Weights of a small image captioner.
Model: 48-pixel images, encoder moe expert_choice, encoder num experts 4, encoder layers 6, decoder layers 12, decoder norm layernorm.
Training: soap at rate 0.0021, 10400 steps.
Data: 195000 training examples, 6.8 epochs.
Rows from block 5 of the text decoder of a small image captioner, named by matrix and row number. Rows with one number belong to one neuron. Each number is 50 + 12 x the weight over its row's rms, rounded and kept within 0 to 99. All counts start at 0. After the name is the row's rms in percent of the matrix's.
After each neuron's rows are labels from the 100 texts, of 14976, where the neuron reaches its highest value: "fires on" is the input token at the peak. Only what is clearly more common there than usual is listed. The data: rosettes with rotational symmetry. In brackets: how many of the 100.
# fc1: MLP up (decoder.blocks.5.mlp.fc1.weight, 1536x384), inputs 192-383
# fc2: MLP down (decoder.blocks.5.mlp.fc2.weight, 384x1536, transposed), outputs 192-383

fc1.534 105:49 45 42 32 41 45 47 36 63 48 40 67 52 39 42 49 62 46 44 64 42 55 47 57 46 73 58 44 57 21 49 63 62 18 52 43 28 58 74 50 58 43 38 67 87 59 42 20 58 57 44 54 58 54 35 56 44 64 40 49 55 38 37 65 30 58 64 77 22 49 47 38 61 50 58 52 47 62 47 64 57 39 33 47 45 43 59 54 62 36 40 54 50 51 56 40 60 48 65 64 74 82 50 40 33 64 29 46 25 69 28 55 38 56 42 55 41 46 48 15 48 60 43 53 49 61 57 68 45 65 63 31 57 62 51 50 55 63 41 47 55 35 49 56 57 64 58 62 38 48 42 44 69 45 44 62 65 32 56 31 45 53 44 41 37 38 52 50 37 28 41 57 62 30 33 50 50 63 45 50 59 53 38 65 69 43 48 28 59 68 68 45
fc2.534 088:66 65 52 58 47 45 54 58 34 38 49 47 41 83 55 65 37 43 59 41 57 71 58 50 40 37 45 50 53 45 70 50 66 60 30 58 54 31 69 38 21 38 60 50 68 46 55 64 50 57 53 45 40 49 65 16 61 69 52 35 59 51 49 24 34 55 18 54 57 58 42 61 53 54 55 53 41 38 43 61 51 61 87 49 69 62 58 80 53 58 32 46 43 79 46 58 46 47 47 54 44 55 37 28 85 53 73 54 62 25 41 47 52 56 32 50 56 47 59 56 35 37 84 31 54 47 55 48 62 45 39 53 60 51 49 41 51 44 74 65 41 47 45 59 53 54 54 35 51 39 55 85 39 46 51 46 68 30 63 58 65 42 34 53 46 64 46 58 40 43 32 67 48 44 70 38 50 64 61 53 26 53 62 65 42 71 58 46 45 48 66 37
fires on: "in" (100)

fc1.692 104:41 59 65 41 65 65 43 58 71 65 48 46 51 39 56 50 54 57 38 39 47 40 53 50 37 47 46 69 41 71 48 43 33 80 39 52 57 52 29 49 68 59 45 25 26 51 45 64 62 57 35 62 44 53 46 47 39 10 53 51 30 72 54 38 81 39 67 28 72 65 55 54 47 71 59 44 72 33 66 42 48 31 51 71 51 34 50 28 49 57 54 36 60 43 46 62 45 47 48 50 65 22 58 67 56 43 46 34 82 57 79 46 51 45 72 48 55 54 62 59 55 36 45 39 47 56 37 31 68 46 33 52 46 26 37 40 47 56 35 54 54 62 48 48 47 49 51 50 45 59 52 47 24 61 29 41 31 59 45 50 47 45 80 55 51 53 45 57 39 47 54 47 46 61 49 48 65 43 50 16 30 49 49 54 29 36 55 65 28 33 36 54
fc2.692 089:67 40 55 61 25 38 57 41 30 35 53 45 49 78 48 46 55 23 58 49 66 75 37 55 56 55 48 56 53 47 50 55 59 41 47 64 40 44 65 42 26 49 67 69 59 64 64 54 35 69 59 48 52 42 77 44 77 70 43 41 55 44 40 51 20 52 35 71 42 32 55 36 56 26 39 48 23 48 46 52 66 68 73 41 51 76 55 72 44 56 60 67 35 54 51 43 44 40 49 53 35 74 42 34 42 67 62 48 46 43 42 53 59 62 37 38 56 52 53 62 38 42 77 57 50 53 39 55 46 45 64 64 56 48 50 66 53 35 76 59 42 61 44 65 70 45 57 45 70 38 64 77 42 38 62 44 63 33 66 60 68 46 18 31 52 45 62 41 42 53 42 42 47 54 43 53 43 61 38 80 54 46 43 42 48 79 52 35 67 36 66 35
fires on: "in" (100)

fc1.66 092:50 55 63 34 50 55 39 42 56 72 41 52 45 35 58 32 57 62 37 51 46 39 53 51 48 56 37 64 33 71 50 50 33 80 44 56 61 55 40 59 76 58 54 17 28 40 37 59 61 35 50 51 29 54 55 45 30 10 50 57 28 79 48 44 65 40 82 28 63 65 56 60 40 72 55 48 82 45 54 30 53 45 36 59 49 30 46 25 58 61 52 36 57 50 34 38 54 61 43 55 58 30 67 52 50 31 36 39 71 53 74 40 45 35 64 53 44 58 80 54 58 35 35 37 54 52 49 40 67 42 36 47 43 39 47 58 53 52 24 61 57 58 52 40 38 54 53 54 53 61 59 54 24 53 39 49 21 53 36 49 57 58 84 62 56 47 46 62 30 52 51 56 58 68 58 56 67 37 62 24 46 54 59 51 33 30 53 65 35 34 30 60
fc2.66 078:70 52 35 43 24 24 56 45 40 33 51 65 42 59 51 54 54 41 55 46 62 68 36 62 57 52 43 47 60 34 53 62 64 22 57 48 42 46 58 57 44 47 67 60 63 54 62 53 39 67 45 50 52 46 77 57 70 76 38 36 59 40 36 60 26 67 45 94 42 45 44 41 54 24 52 38 37 54 34 60 69 74 81 37 48 54 66 66 60 46 53 63 41 59 71 53 50 38 39 64 32 80 31 30 55 75 68 55 33 53 42 68 50 55 55 40 49 50 43 41 45 58 51 67 53 63 61 58 34 31 61 43 63 55 39 60 47 48 52 58 59 52 38 59 68 60 52 47 64 42 68 72 58 30 52 51 62 31 53 46 66 42 35 18 29 37 74 51 44 46 44 60 36 44 49 51 52 71 47 85 55 53 42 39 52 55 48 42 72 52 49 41
fires on: "eight" (79); "five" (11); "nine" (10)

fc1.276 083:55 44 43 58 53 51 45 50 53 48 67 59 57 49 49 62 37 51 65 55 62 54 56 58 57 49 57 33 62 30 50 52 56 22 54 34 50 34 76 44 44 47 44 58 66 47 56 36 48 63 49 40 56 46 42 51 57 74 52 38 64 20 46 47 48 61 32 75 55 41 44 52 55 33 57 44 40 64 38 67 56 60 59 43 67 45 54 74 41 36 40 61 43 56 58 41 53 41 55 54 64 59 33 43 59 66 55 54 23 52 43 62 42 55 30 54 48 53 15 28 57 62 59 57 61 41 67 65 32 71 61 48 58 71 63 43 50 56 43 32 51 35 51 61 63 55 58 48 32 44 44 48 79 49 51 60 76 51 49 36 33 40 23 38 42 66 53 48 69 35 38 62 41 31 49 41 37 67 54 75 56 60 36 49 79 60 53 42 51 65 60 41
fc2.276 084:48 46 63 49 40 53 52 37 59 56 49 65 74 32 49 51 56 49 38 47 44 43 50 63 66 40 53 51 40 44 35 58 47 34 64 40 40 65 55 60 67 55 44 77 43 47 40 36 49 34 52 46 70 44 53 59 46 55 46 60 38 32 42 68 57 66 82 51 46 36 54 42 57 46 37 42 48 56 59 60 54 35 51 46 33 58 60 43 33 42 70 76 60 33 64 33 50 52 61 40 42 59 56 57 41 57 48 54 08 71 53 56 53 72 45 51 29 55 41 46 68 68 32 61 52 38 61 63 41 52 66 46 41 71 56 48 56 54 32 19 50 49 45 45 45 44 42 65 50 64 51 24 95 46 53 60 64 53 49 36 34 55 57 56 34 31 63 37 63 55 56 51 45 54 34 62 62 42 46 63 65 35 36 31 59 29 48 31 55 64 44 38
fires on: "in" (100)

fc1.358 100:35 56 57 49 57 45 27 45 45 62 54 42 30 37 60 37 27 66 58 48 44 39 59 43 46 61 44 55 31 83 33 38 45 69 71 62 59 47 24 55 56 36 61 23 28 47 51 49 65 46 38 57 37 40 55 50 35 12 59 58 43 88 65 63 80 35 55 34 66 59 47 59 37 56 55 73 69 64 51 32 42 64 44 50 62 18 39 31 53 44 47 29 59 72 36 46 56 73 29 55 52 13 64 48 55 38 52 49 57 41 71 44 61 54 73 61 44 74 41 36 65 32 41 40 56 46 52 45 53 52 36 52 36 57 46 54 53 55 11 53 57 51 50 42 45 52 45 53 44 51 59 43 48 49 42 45 19 67 21 53 46 44 70 60 69 66 39 50 41 36 62 57 36 55 60 46 52 43 60 54 59 54 52 40 45 35 65 64 33 31 28 73
fc2.358 107:43 35 33 43 34 39 48 38 59 57 44 65 51 28 38 52 57 47 46 51 46 51 38 56 65 60 50 46 57 37 40 66 48 13 62 39 34 68 54 69 68 55 53 59 49 57 39 30 43 55 45 54 62 58 57 70 47 56 38 53 49 32 42 78 50 59 80 75 41 41 60 34 52 35 42 32 45 59 51 53 56 54 29 52 29 54 55 46 37 44 69 64 50 30 68 36 55 40 58 51 48 73 59 57 22 69 48 45 22 75 51 61 53 55 62 53 42 52 40 42 59 65 25 76 52 66 67 68 43 50 74 37 51 59 46 61 50 60 33 34 58 46 53 51 56 59 53 64 52 54 48 42 81 46 47 54 65 56 43 33 38 57 55 31 32 31 60 45 57 51 54 39 55 48 26 67 49 49 43 69 79 48 30 38 54 27 47 39 64 60 43 53
fires on: "a" (100)

fc1.292 120:48 67 61 47 62 55 34 68 76 61 47 51 39 39 52 40 54 58 44 48 46 35 57 47 43 55 48 68 49 71 47 34 42 75 56 63 59 57 31 45 61 51 44 35 21 63 56 50 69 49 39 62 49 44 31 45 35 17 51 56 28 96 56 48 70 38 62 27 58 54 66 55 51 68 58 60 64 37 63 37 45 27 45 79 47 40 52 26 48 52 43 33 64 55 47 53 53 46 48 56 62 25 58 59 41 41 47 43 84 61 79 43 61 40 70 50 63 50 61 66 54 45 57 42 39 53 38 29 70 40 32 68 52 33 40 42 50 48 47 60 58 61 52 39 46 51 49 50 44 57 55 54 19 58 36 37 35 61 43 52 46 44 77 61 54 53 37 45 32 54 53 46 56 62 42 47 58 35 48 13 20 45 53 62 40 47 54 66 22 24 40 65
fc2.292 097:56 53 42 63 17 48 60 50 35 28 40 46 39 62 40 44 53 25 50 36 57 65 50 51 69 64 51 64 45 46 57 49 61 30 60 47 55 58 53 37 15 47 54 64 43 85 66 71 33 65 58 50 48 55 67 40 78 55 24 56 47 44 46 56 37 52 20 69 41 40 54 26 49 40 32 42 43 45 49 63 57 52 46 56 56 68 51 55 45 63 55 53 33 55 61 38 63 44 57 39 35 58 43 41 26 52 57 52 32 62 39 45 55 58 40 41 50 41 59 69 39 43 60 56 55 63 36 48 42 57 54 76 56 41 49 72 44 42 72 72 48 50 61 53 68 55 51 44 59 57 54 80 28 45 64 54 59 45 67 57 67 41 22 42 60 56 63 50 59 59 42 27 51 52 25 49 32 58 18 62 46 57 55 48 49 75 54 30 65 39 50 41
fires on: "eight" (81); "nine" (9); "five" (8)

fc1.97 114:47 44 36 31 39 47 46 40 70 49 37 67 51 28 39 51 65 47 35 58 43 54 46 57 46 72 57 46 57 18 49 66 59 20 47 42 28 59 65 54 63 41 33 60 79 60 34 21 59 60 35 52 54 54 30 50 44 61 39 50 49 39 41 61 39 58 69 71 23 43 53 36 60 57 53 53 49 59 56 67 57 34 34 45 43 43 58 52 56 40 46 55 46 44 54 43 61 49 66 67 79 75 52 47 36 65 30 43 28 69 37 55 38 54 50 51 43 38 51 19 47 61 40 52 50 65 54 64 50 69 57 36 56 58 49 47 55 62 39 50 52 30 46 57 62 68 61 62 33 50 39 42 67 53 39 64 65 30 52 29 42 54 50 44 31 37 55 52 41 30 36 56 68 32 28 49 56 61 40 49 56 48 38 66 61 38 49 36 52 66 71 43
fc2.97 098:61 76 58 60 52 60 47 64 33 46 49 52 52 84 52 65 34 48 53 43 55 67 60 47 35 24 49 45 57 44 77 46 67 64 28 51 53 31 77 40 28 41 49 52 67 43 54 62 52 50 54 41 43 52 56 13 50 67 58 38 51 46 45 22 41 58 22 54 52 57 47 63 55 75 53 45 44 30 49 61 47 51 87 52 67 59 56 77 52 59 33 44 42 77 39 57 44 54 56 53 51 48 40 37 85 49 70 55 52 30 42 44 49 57 22 60 51 48 57 54 44 37 86 29 55 38 55 48 64 53 39 56 58 55 54 30 52 44 74 57 38 49 46 59 51 45 51 35 45 44 45 72 48 60 44 47 68 28 66 63 60 44 38 63 42 65 39 55 36 48 36 65 46 45 76 39 48 58 63 46 15 49 57 68 47 69 55 40 41 53 73 40
fires on: "eight" (99)

fc1.230 098:48 52 55 37 46 51 38 49 55 63 45 46 29 31 58 44 43 67 47 48 41 34 55 44 50 57 41 57 34 72 56 47 42 78 58 48 65 53 33 48 60 57 49 17 17 58 51 65 69 37 47 53 29 52 63 33 30 01 53 65 34 88 57 49 68 42 68 24 62 68 55 62 41 72 49 56 80 41 54 29 52 40 38 63 48 38 44 31 47 61 43 35 63 62 35 32 50 62 42 51 49 22 65 52 57 38 49 46 78 48 69 38 57 42 64 64 53 58 62 60 58 41 44 43 55 45 54 47 68 45 28 56 43 41 45 55 56 49 26 54 53 51 49 40 41 53 49 52 50 55 59 53 25 48 36 52 22 60 40 58 68 55 78 60 63 59 47 60 39 52 46 55 50 66 56 56 59 34 54 33 32 52 56 50 40 39 53 62 31 28 27 66
fc2.230 106:46 36 39 41 37 44 45 41 57 60 45 65 56 28 40 54 58 47 48 50 48 49 36 55 63 62 50 45 60 37 40 68 47 10 60 35 34 67 53 67 68 57 52 57 57 53 39 26 42 52 43 50 60 55 59 76 45 56 46 53 50 34 41 76 48 55 81 79 39 41 59 35 54 37 46 33 43 59 47 49 57 56 30 53 30 51 50 44 41 45 68 65 50 34 68 38 59 48 57 52 52 72 56 57 22 66 49 47 22 79 47 62 44 51 61 50 39 51 42 38 61 60 25 75 49 60 66 66 41 49 74 38 49 58 48 60 52 63 30 33 60 43 51 53 56 58 57 66 52 55 50 37 81 44 42 55 63 55 42 34 39 58 57 29 34 33 61 45 53 48 56 37 54 44 30 64 50 50 44 72 83 47 28 35 53 30 50 39 62 63 45 50
fires on: "a" (100)

fc1.15 075:52 37 40 49 34 45 45 39 69 45 43 63 56 18 39 66 74 45 51 58 45 52 40 45 48 49 70 44 62 25 43 58 55 23 42 27 49 55 59 55 49 45 31 71 47 65 37 26 60 62 55 47 53 58 36 45 60 62 35 43 60 22 50 61 29 69 50 62 44 45 53 39 59 47 47 64 49 60 59 67 59 37 53 40 40 56 42 53 46 47 59 67 45 44 54 23 48 39 74 53 66 67 43 53 45 70 42 51 25 56 43 62 50 59 31 41 62 35 37 41 57 67 51 56 43 49 59 67 49 65 57 47 50 55 50 48 55 60 44 28 43 26 55 55 59 70 58 54 36 48 45 40 70 56 44 57 70 37 61 32 38 54 33 39 37 49 56 54 66 46 44 51 66 35 23 47 52 61 17 67 46 48 35 49 66 41 39 43 64 71 59 50
fc2.15 104:57 72 55 56 47 54 55 48 40 29 56 50 56 73 49 62 46 40 60 47 64 54 73 53 45 33 49 45 45 48 60 49 50 75 45 50 62 41 59 41 32 57 45 68 54 38 55 70 44 44 74 38 58 36 65 27 45 50 38 46 49 54 51 32 47 56 33 36 59 47 47 62 63 65 39 58 44 52 44 47 40 47 86 41 59 73 56 58 47 60 45 49 54 72 47 52 26 52 42 53 34 50 40 47 64 53 70 60 49 16 46 38 61 69 35 46 47 52 51 71 45 50 73 44 49 32 76 44 60 46 25 53 52 54 54 35 48 33 67 49 40 46 42 43 37 51 34 38 54 46 51 69 50 34 73 55 67 37 77 61 57 46 41 64 48 67 49 47 42 55 25 66 62 64 59 44 63 50 64 34 07 45 75 43 37 67 55 51 47 55 61 34
fires on: "in" (100)

fc1.535 096:36 53 48 38 53 54 32 45 60 68 45 38 41 27 66 36 57 59 38 43 57 32 50 45 48 45 43 63 32 72 40 56 29 66 39 64 63 58 28 65 68 65 58 22 23 43 34 63 43 41 38 51 32 56 56 61 37 25 54 48 32 80 48 54 87 33 76 29 73 57 46 63 37 48 58 46 70 62 64 30 54 54 37 47 51 34 42 26 55 56 61 38 62 44 44 51 53 58 39 43 60 33 61 63 57 27 44 39 50 46 70 52 51 41 69 44 40 64 69 60 63 40 32 37 48 64 42 40 55 27 33 32 43 47 47 47 48 53 36 56 49 53 44 35 39 46 47 49 61 58 58 36 33 52 47 46 27 66 27 48 50 48 76 55 50 51 47 56 48 56 59 54 58 65 58 58 56 37 57 41 66 51 53 40 38 27 56 73 49 31 31 61
fc2.535 106:50 36 49 41 23 32 52 43 59 48 46 64 54 48 47 60 54 38 44 50 48 63 30 72 53 50 49 40 60 36 48 65 61 15 60 43 39 55 61 60 53 47 56 73 66 57 41 29 45 60 41 55 69 48 61 67 66 76 41 44 53 36 35 75 41 60 75 76 39 45 57 39 60 22 43 34 37 59 50 66 59 60 55 44 40 56 67 59 45 42 59 67 47 41 79 31 51 45 61 50 39 68 46 34 41 78 54 49 17 68 49 71 51 61 48 45 40 49 43 32 52 69 38 68 54 62 52 62 34 42 76 39 55 62 44 55 54 53 53 37 57 47 47 56 56 55 61 59 46 49 59 49 88 48 45 49 64 37 45 34 44 44 36 27 24 30 60 48 53 44 51 46 47 41 30 60 52 66 44 79 77 43 32 30 57 42 49 29 69 63 48 41
fires on: "-" (100)

fc1.5 098:46 55 58 35 52 52 40 43 57 65 41 50 39 30 57 34 48 63 41 47 41 36 54 53 48 60 43 60 30 70 48 50 40 75 50 50 64 53 38 57 74 55 57 14 27 45 49 59 69 34 42 53 31 53 57 44 25 09 45 59 31 87 51 46 72 37 75 28 62 68 56 61 44 72 55 53 84 42 54 31 53 40 36 61 47 33 48 30 52 61 43 36 60 52 32 40 53 65 49 54 58 27 65 52 55 37 40 41 69 51 72 37 51 41 62 55 45 58 73 57 55 37 37 38 52 55 49 42 66 42 33 44 43 40 48 54 56 47 21 61 58 54 51 37 39 54 50 55 52 61 59 51 27 50 38 50 20 58 31 52 60 57 79 59 58 54 47 60 37 50 46 55 54 65 57 55 59 36 58 23 37 58 58 52 38 32 57 63 33 28 32 64
fc2.5 105:49 38 40 40 38 39 52 40 54 59 53 63 59 28 43 54 54 50 48 48 48 50 37 61 66 51 50 46 61 40 41 65 47 09 67 35 38 58 52 64 69 52 55 59 57 45 36 29 43 47 42 52 63 61 62 70 50 62 47 53 50 33 37 77 48 60 78 74 40 39 57 38 56 33 47 29 44 63 47 51 60 57 44 48 32 51 52 49 44 45 69 67 57 34 72 43 55 49 55 50 46 71 52 51 37 65 49 44 17 77 47 69 45 49 58 49 35 52 40 39 64 61 28 70 55 61 60 68 38 43 76 34 53 61 49 60 53 62 31 31 54 45 44 52 56 55 58 64 52 54 55 36 85 47 41 54 60 51 41 37 41 58 58 24 29 31 64 46 49 43 54 42 54 41 32 65 54 53 47 80 86 44 31 32 52 29 48 40 64 58 43 48
fires on: "eight" (87)

fc1.562 081:43 44 37 42 44 57 31 46 89 62 49 52 48 21 47 36 63 47 43 65 50 36 30 36 50 63 55 60 48 51 38 65 43 43 50 41 42 60 36 50 70 56 50 37 37 72 32 23 61 50 33 50 43 53 38 61 37 22 34 52 47 62 51 50 60 65 78 34 45 46 57 48 55 65 45 59 65 60 72 48 62 30 24 44 38 38 37 35 50 47 67 52 48 46 41 40 61 45 63 63 84 55 52 55 32 56 29 42 39 54 60 57 48 49 66 43 54 41 48 16 54 52 41 50 40 48 48 48 66 43 40 47 46 50 52 60 55 65 18 48 53 31 50 44 52 57 54 59 37 47 50 40 42 50 40 55 30 57 32 47 45 53 84 49 42 34 57 57 42 47 47 48 72 62 31 53 63 44 47 53 70 53 44 50 49 32 54 57 47 42 44 51
fc2.562 095:50 69 61 67 63 65 49 62 49 41 56 47 48 73 56 63 35 56 54 59 48 53 83 61 29 20 53 36 47 54 67 44 55 69 39 46 60 42 68 44 34 51 23 56 64 43 46 60 51 46 61 44 46 54 26 25 45 46 59 42 48 48 50 25 57 47 28 27 52 60 40 79 55 90 50 45 59 40 48 49 44 49 79 69 70 53 58 53 46 54 33 34 58 69 37 64 41 50 49 51 57 52 53 46 73 32 46 52 73 34 40 31 52 57 37 55 42 53 67 57 49 41 66 32 51 35 70 42 66 56 33 51 50 55 49 21 47 40 66 53 45 52 53 48 36 37 46 43 49 46 37 50 43 52 50 44 69 38 67 69 50 59 54 71 59 77 36 46 37 61 39 64 63 53 62 29 61 40 63 14 13 46 61 76 49 62 48 47 33 49 67 53
fires on: "fold" (68); "-" (28)

fc1.224 077:56 39 36 46 31 46 48 45 66 30 44 65 44 46 36 59 60 33 50 50 44 57 44 54 55 55 61 41 59 28 47 54 77 23 60 28 37 58 52 38 50 43 42 83 61 75 48 42 58 60 57 52 59 47 60 41 56 62 30 49 59 31 41 58 27 65 47 69 21 43 53 41 62 46 35 61 48 61 55 64 63 33 56 42 42 44 58 53 50 37 51 59 54 43 51 28 45 35 62 60 53 76 39 39 46 80 50 47 32 51 40 57 51 71 48 46 64 35 34 21 42 73 55 63 50 48 61 61 53 62 62 50 50 61 44 49 53 55 42 39 53 36 47 53 64 74 40 57 33 43 48 48 69 47 53 67 72 54 59 38 61 58 30 34 43 30 64 50 63 31 34 57 49 33 20 48 51 70 26 69 42 49 37 58 62 55 45 31 57 71 57 40
fc2.224 103:58 57 41 59 46 41 64 41 29 22 58 51 51 77 57 61 44 34 53 47 61 60 72 66 54 29 51 51 52 48 64 52 65 59 46 53 55 35 60 42 22 56 56 73 56 52 60 72 36 55 76 39 56 43 81 22 57 61 34 45 57 38 50 42 36 64 32 47 52 46 45 57 61 48 40 52 43 65 42 52 50 54 92 40 59 73 64 59 45 50 52 55 54 64 57 53 34 44 40 58 27 64 35 35 63 61 72 55 40 13 34 46 60 69 35 45 52 58 57 67 41 53 68 48 52 43 78 46 55 40 41 44 53 52 50 46 43 34 72 50 46 57 40 46 46 54 37 38 60 40 59 73 52 29 75 52 77 35 76 63 63 45 32 52 46 60 60 52 44 45 28 63 59 60 46 52 58 58 54 49 15 50 72 47 45 62 57 41 51 53 64 28
fires on: "in" (98)

fc1.526 108:52 44 38 36 43 46 49 37 63 45 44 67 53 40 41 51 61 45 47 63 42 55 43 58 51 68 58 43 60 17 51 61 62 19 50 42 28 58 76 49 54 41 37 69 85 60 43 17 56 59 44 53 60 54 34 58 47 71 41 46 53 33 37 65 27 58 58 77 23 48 49 37 61 48 54 52 41 58 45 67 57 42 37 50 47 47 59 61 60 33 39 55 50 51 56 39 59 47 67 63 74 84 44 38 36 65 32 49 22 67 26 54 40 55 40 52 42 44 44 17 47 61 45 55 49 61 60 65 43 66 64 34 56 62 52 49 51 62 48 46 53 31 51 57 57 66 55 59 39 46 43 44 69 47 45 60 67 33 58 32 44 52 39 41 36 40 53 46 43 31 40 58 63 27 35 50 48 64 45 56 56 52 37 64 70 45 47 30 61 71 70 43
fc2.526 085:67 68 56 57 50 49 50 61 34 40 50 46 45 86 53 66 33 48 60 42 58 68 62 49 37 39 46 49 53 50 72 46 67 62 30 56 55 30 71 40 22 36 60 51 66 48 56 60 52 54 54 45 40 47 63 13 54 68 53 38 55 50 50 24 39 56 15 59 53 61 45 66 55 59 55 52 46 38 49 59 52 57 83 52 67 59 57 78 51 57 33 43 43 80 41 60 46 49 46 55 43 48 40 31 86 53 70 54 58 27 41 46 53 55 29 55 54 48 54 55 37 36 83 29 54 40 53 47 62 49 40 56 62 53 52 40 51 45 73 67 41 48 44 63 52 53 54 37 45 39 51 79 42 46 48 45 68 31 61 61 67 44 34 58 47 65 44 57 39 40 32 69 47 41 74 38 52 60 62 56 20 50 59 67 45 71 54 44 45 49 69 41
fires on: "in" (59); "eight" (41)

fc1.664 089:42 47 48 31 49 48 33 37 64 71 41 43 46 32 62 26 50 58 42 61 46 35 44 45 51 60 44 61 37 70 42 60 28 57 54 62 52 61 38 57 76 61 58 16 35 49 36 45 56 36 43 53 34 58 53 64 37 15 48 55 36 75 46 55 70 37 91 31 57 60 53 53 36 52 61 50 79 65 57 32 55 43 22 50 46 33 46 24 57 58 56 40 65 50 44 35 60 63 43 52 65 40 67 48 40 36 35 41 47 49 56 45 47 35 76 48 43 59 73 34 53 40 32 40 47 54 52 50 54 35 34 28 43 49 50 60 60 53 19 60 64 53 46 41 43 57 53 62 53 59 60 35 33 38 39 53 24 60 24 49 56 56 80 53 46 32 51 61 29 48 55 63 64 63 53 65 62 37 66 39 76 51 54 39 45 27 53 60 49 37 32 62
fc2.664 070:71 57 28 54 31 27 57 52 32 28 51 57 34 74 48 53 46 34 62 42 67 74 43 54 58 54 41 51 54 39 56 55 63 36 45 55 49 43 54 40 29 42 72 51 61 48 65 63 40 67 51 47 41 47 77 37 72 66 40 39 61 51 44 46 26 63 22 85 51 45 40 50 54 33 51 44 36 41 35 58 62 73 79 42 62 60 59 72 53 56 42 52 42 67 62 63 50 39 30 59 37 73 38 23 65 67 69 53 53 37 39 57 57 56 50 39 56 53 54 55 38 39 69 53 50 61 58 52 46 37 49 48 64 42 42 62 43 44 64 73 47 50 37 61 66 60 46 38 65 41 65 89 35 25 57 49 66 33 57 59 76 43 33 30 48 56 65 53 43 44 38 61 39 47 53 42 46 68 57 77 39 55 56 53 43 68 55 45 64 39 54 36
fires on: "-" (100)

fc1.504 082:58 47 48 58 51 53 39 51 47 51 71 60 59 51 51 61 41 55 68 52 63 52 58 55 59 44 54 32 62 34 55 48 52 28 61 35 55 30 75 45 47 44 44 56 67 47 57 35 55 62 48 42 52 47 42 46 55 75 57 41 68 25 45 42 51 60 27 77 60 48 44 54 59 36 57 45 46 56 36 67 59 63 60 45 65 40 52 76 41 40 42 61 39 55 53 42 51 46 53 54 60 54 34 42 63 64 50 60 28 55 46 59 44 56 29 56 44 56 18 36 59 62 65 52 65 41 66 65 33 75 62 56 58 72 64 38 48 58 39 39 48 38 51 63 62 54 62 49 32 46 41 53 79 55 46 61 78 54 49 31 39 40 26 40 48 68 54 48 65 32 39 64 43 30 57 38 40 64 53 71 53 56 41 56 80 59 52 41 46 61 63 43
fc2.504 090:48 42 52 47 37 45 53 35 54 55 47 59 72 31 45 47 61 46 39 49 47 42 43 61 69 48 50 56 41 44 28 59 49 34 67 40 36 69 49 63 69 59 52 67 39 47 46 40 44 38 50 49 67 47 58 62 49 51 42 61 38 34 45 70 55 61 81 55 46 31 56 41 56 40 36 45 45 54 60 56 55 39 40 44 29 59 59 41 32 41 76 76 58 27 66 35 51 47 54 44 42 59 58 61 30 61 49 51 12 71 52 57 52 67 51 52 33 57 37 48 68 69 30 66 50 43 59 62 41 50 67 42 42 67 52 57 56 56 28 25 47 51 45 50 51 47 42 67 57 62 51 30 92 44 57 60 61 57 47 36 38 56 58 48 37 28 63 38 62 56 57 45 46 57 32 68 59 41 46 68 68 39 38 27 58 30 46 36 58 59 41 41
fires on: "in" (100)

fc1.400 100:43 57 65 38 58 52 37 45 63 73 39 48 44 39 57 29 51 65 38 51 46 35 49 52 50 59 41 70 34 71 48 49 37 75 48 60 57 55 38 55 70 54 48 15 35 44 43 49 66 39 44 54 36 52 38 53 29 11 55 56 35 86 47 48 69 38 80 27 61 63 63 56 43 76 62 49 75 46 55 33 48 35 29 65 46 28 50 25 57 58 47 28 64 55 38 51 58 70 47 56 63 36 68 54 45 41 26 34 68 62 73 38 50 30 66 54 41 60 76 53 54 33 40 38 45 48 42 40 65 45 33 50 49 42 46 55 58 49 31 62 65 64 48 41 36 46 56 59 53 56 57 48 26 60 36 44 23 56 32 49 53 51 81 62 59 46 47 60 22 52 49 54 55 61 55 57 59 41 58 13 41 54 60 55 41 34 52 64 31 29 39 59
fc2.400 080:68 45 40 34 26 20 57 38 34 34 49 57 39 62 51 51 59 43 54 45 63 63 31 62 53 56 43 54 58 33 46 66 59 27 61 44 42 44 51 55 44 51 69 62 54 55 62 56 41 64 43 56 55 46 81 58 69 71 35 43 56 41 37 67 26 67 47 80 43 47 44 32 55 14 50 40 40 63 39 58 67 76 77 30 41 58 62 60 66 46 60 72 41 51 69 51 45 38 43 62 33 72 29 31 52 70 64 54 37 48 48 70 50 51 57 37 44 55 46 42 48 58 48 64 52 67 59 63 31 26 59 40 61 54 44 63 48 51 52 51 54 52 39 63 71 57 57 43 66 43 71 70 60 22 56 55 58 36 51 40 64 44 35 13 22 29 75 50 41 55 42 54 40 42 49 58 51 71 46 77 63 52 53 35 52 50 49 48 81 45 43 37
fires on: "eight" (49); "rosette" (24)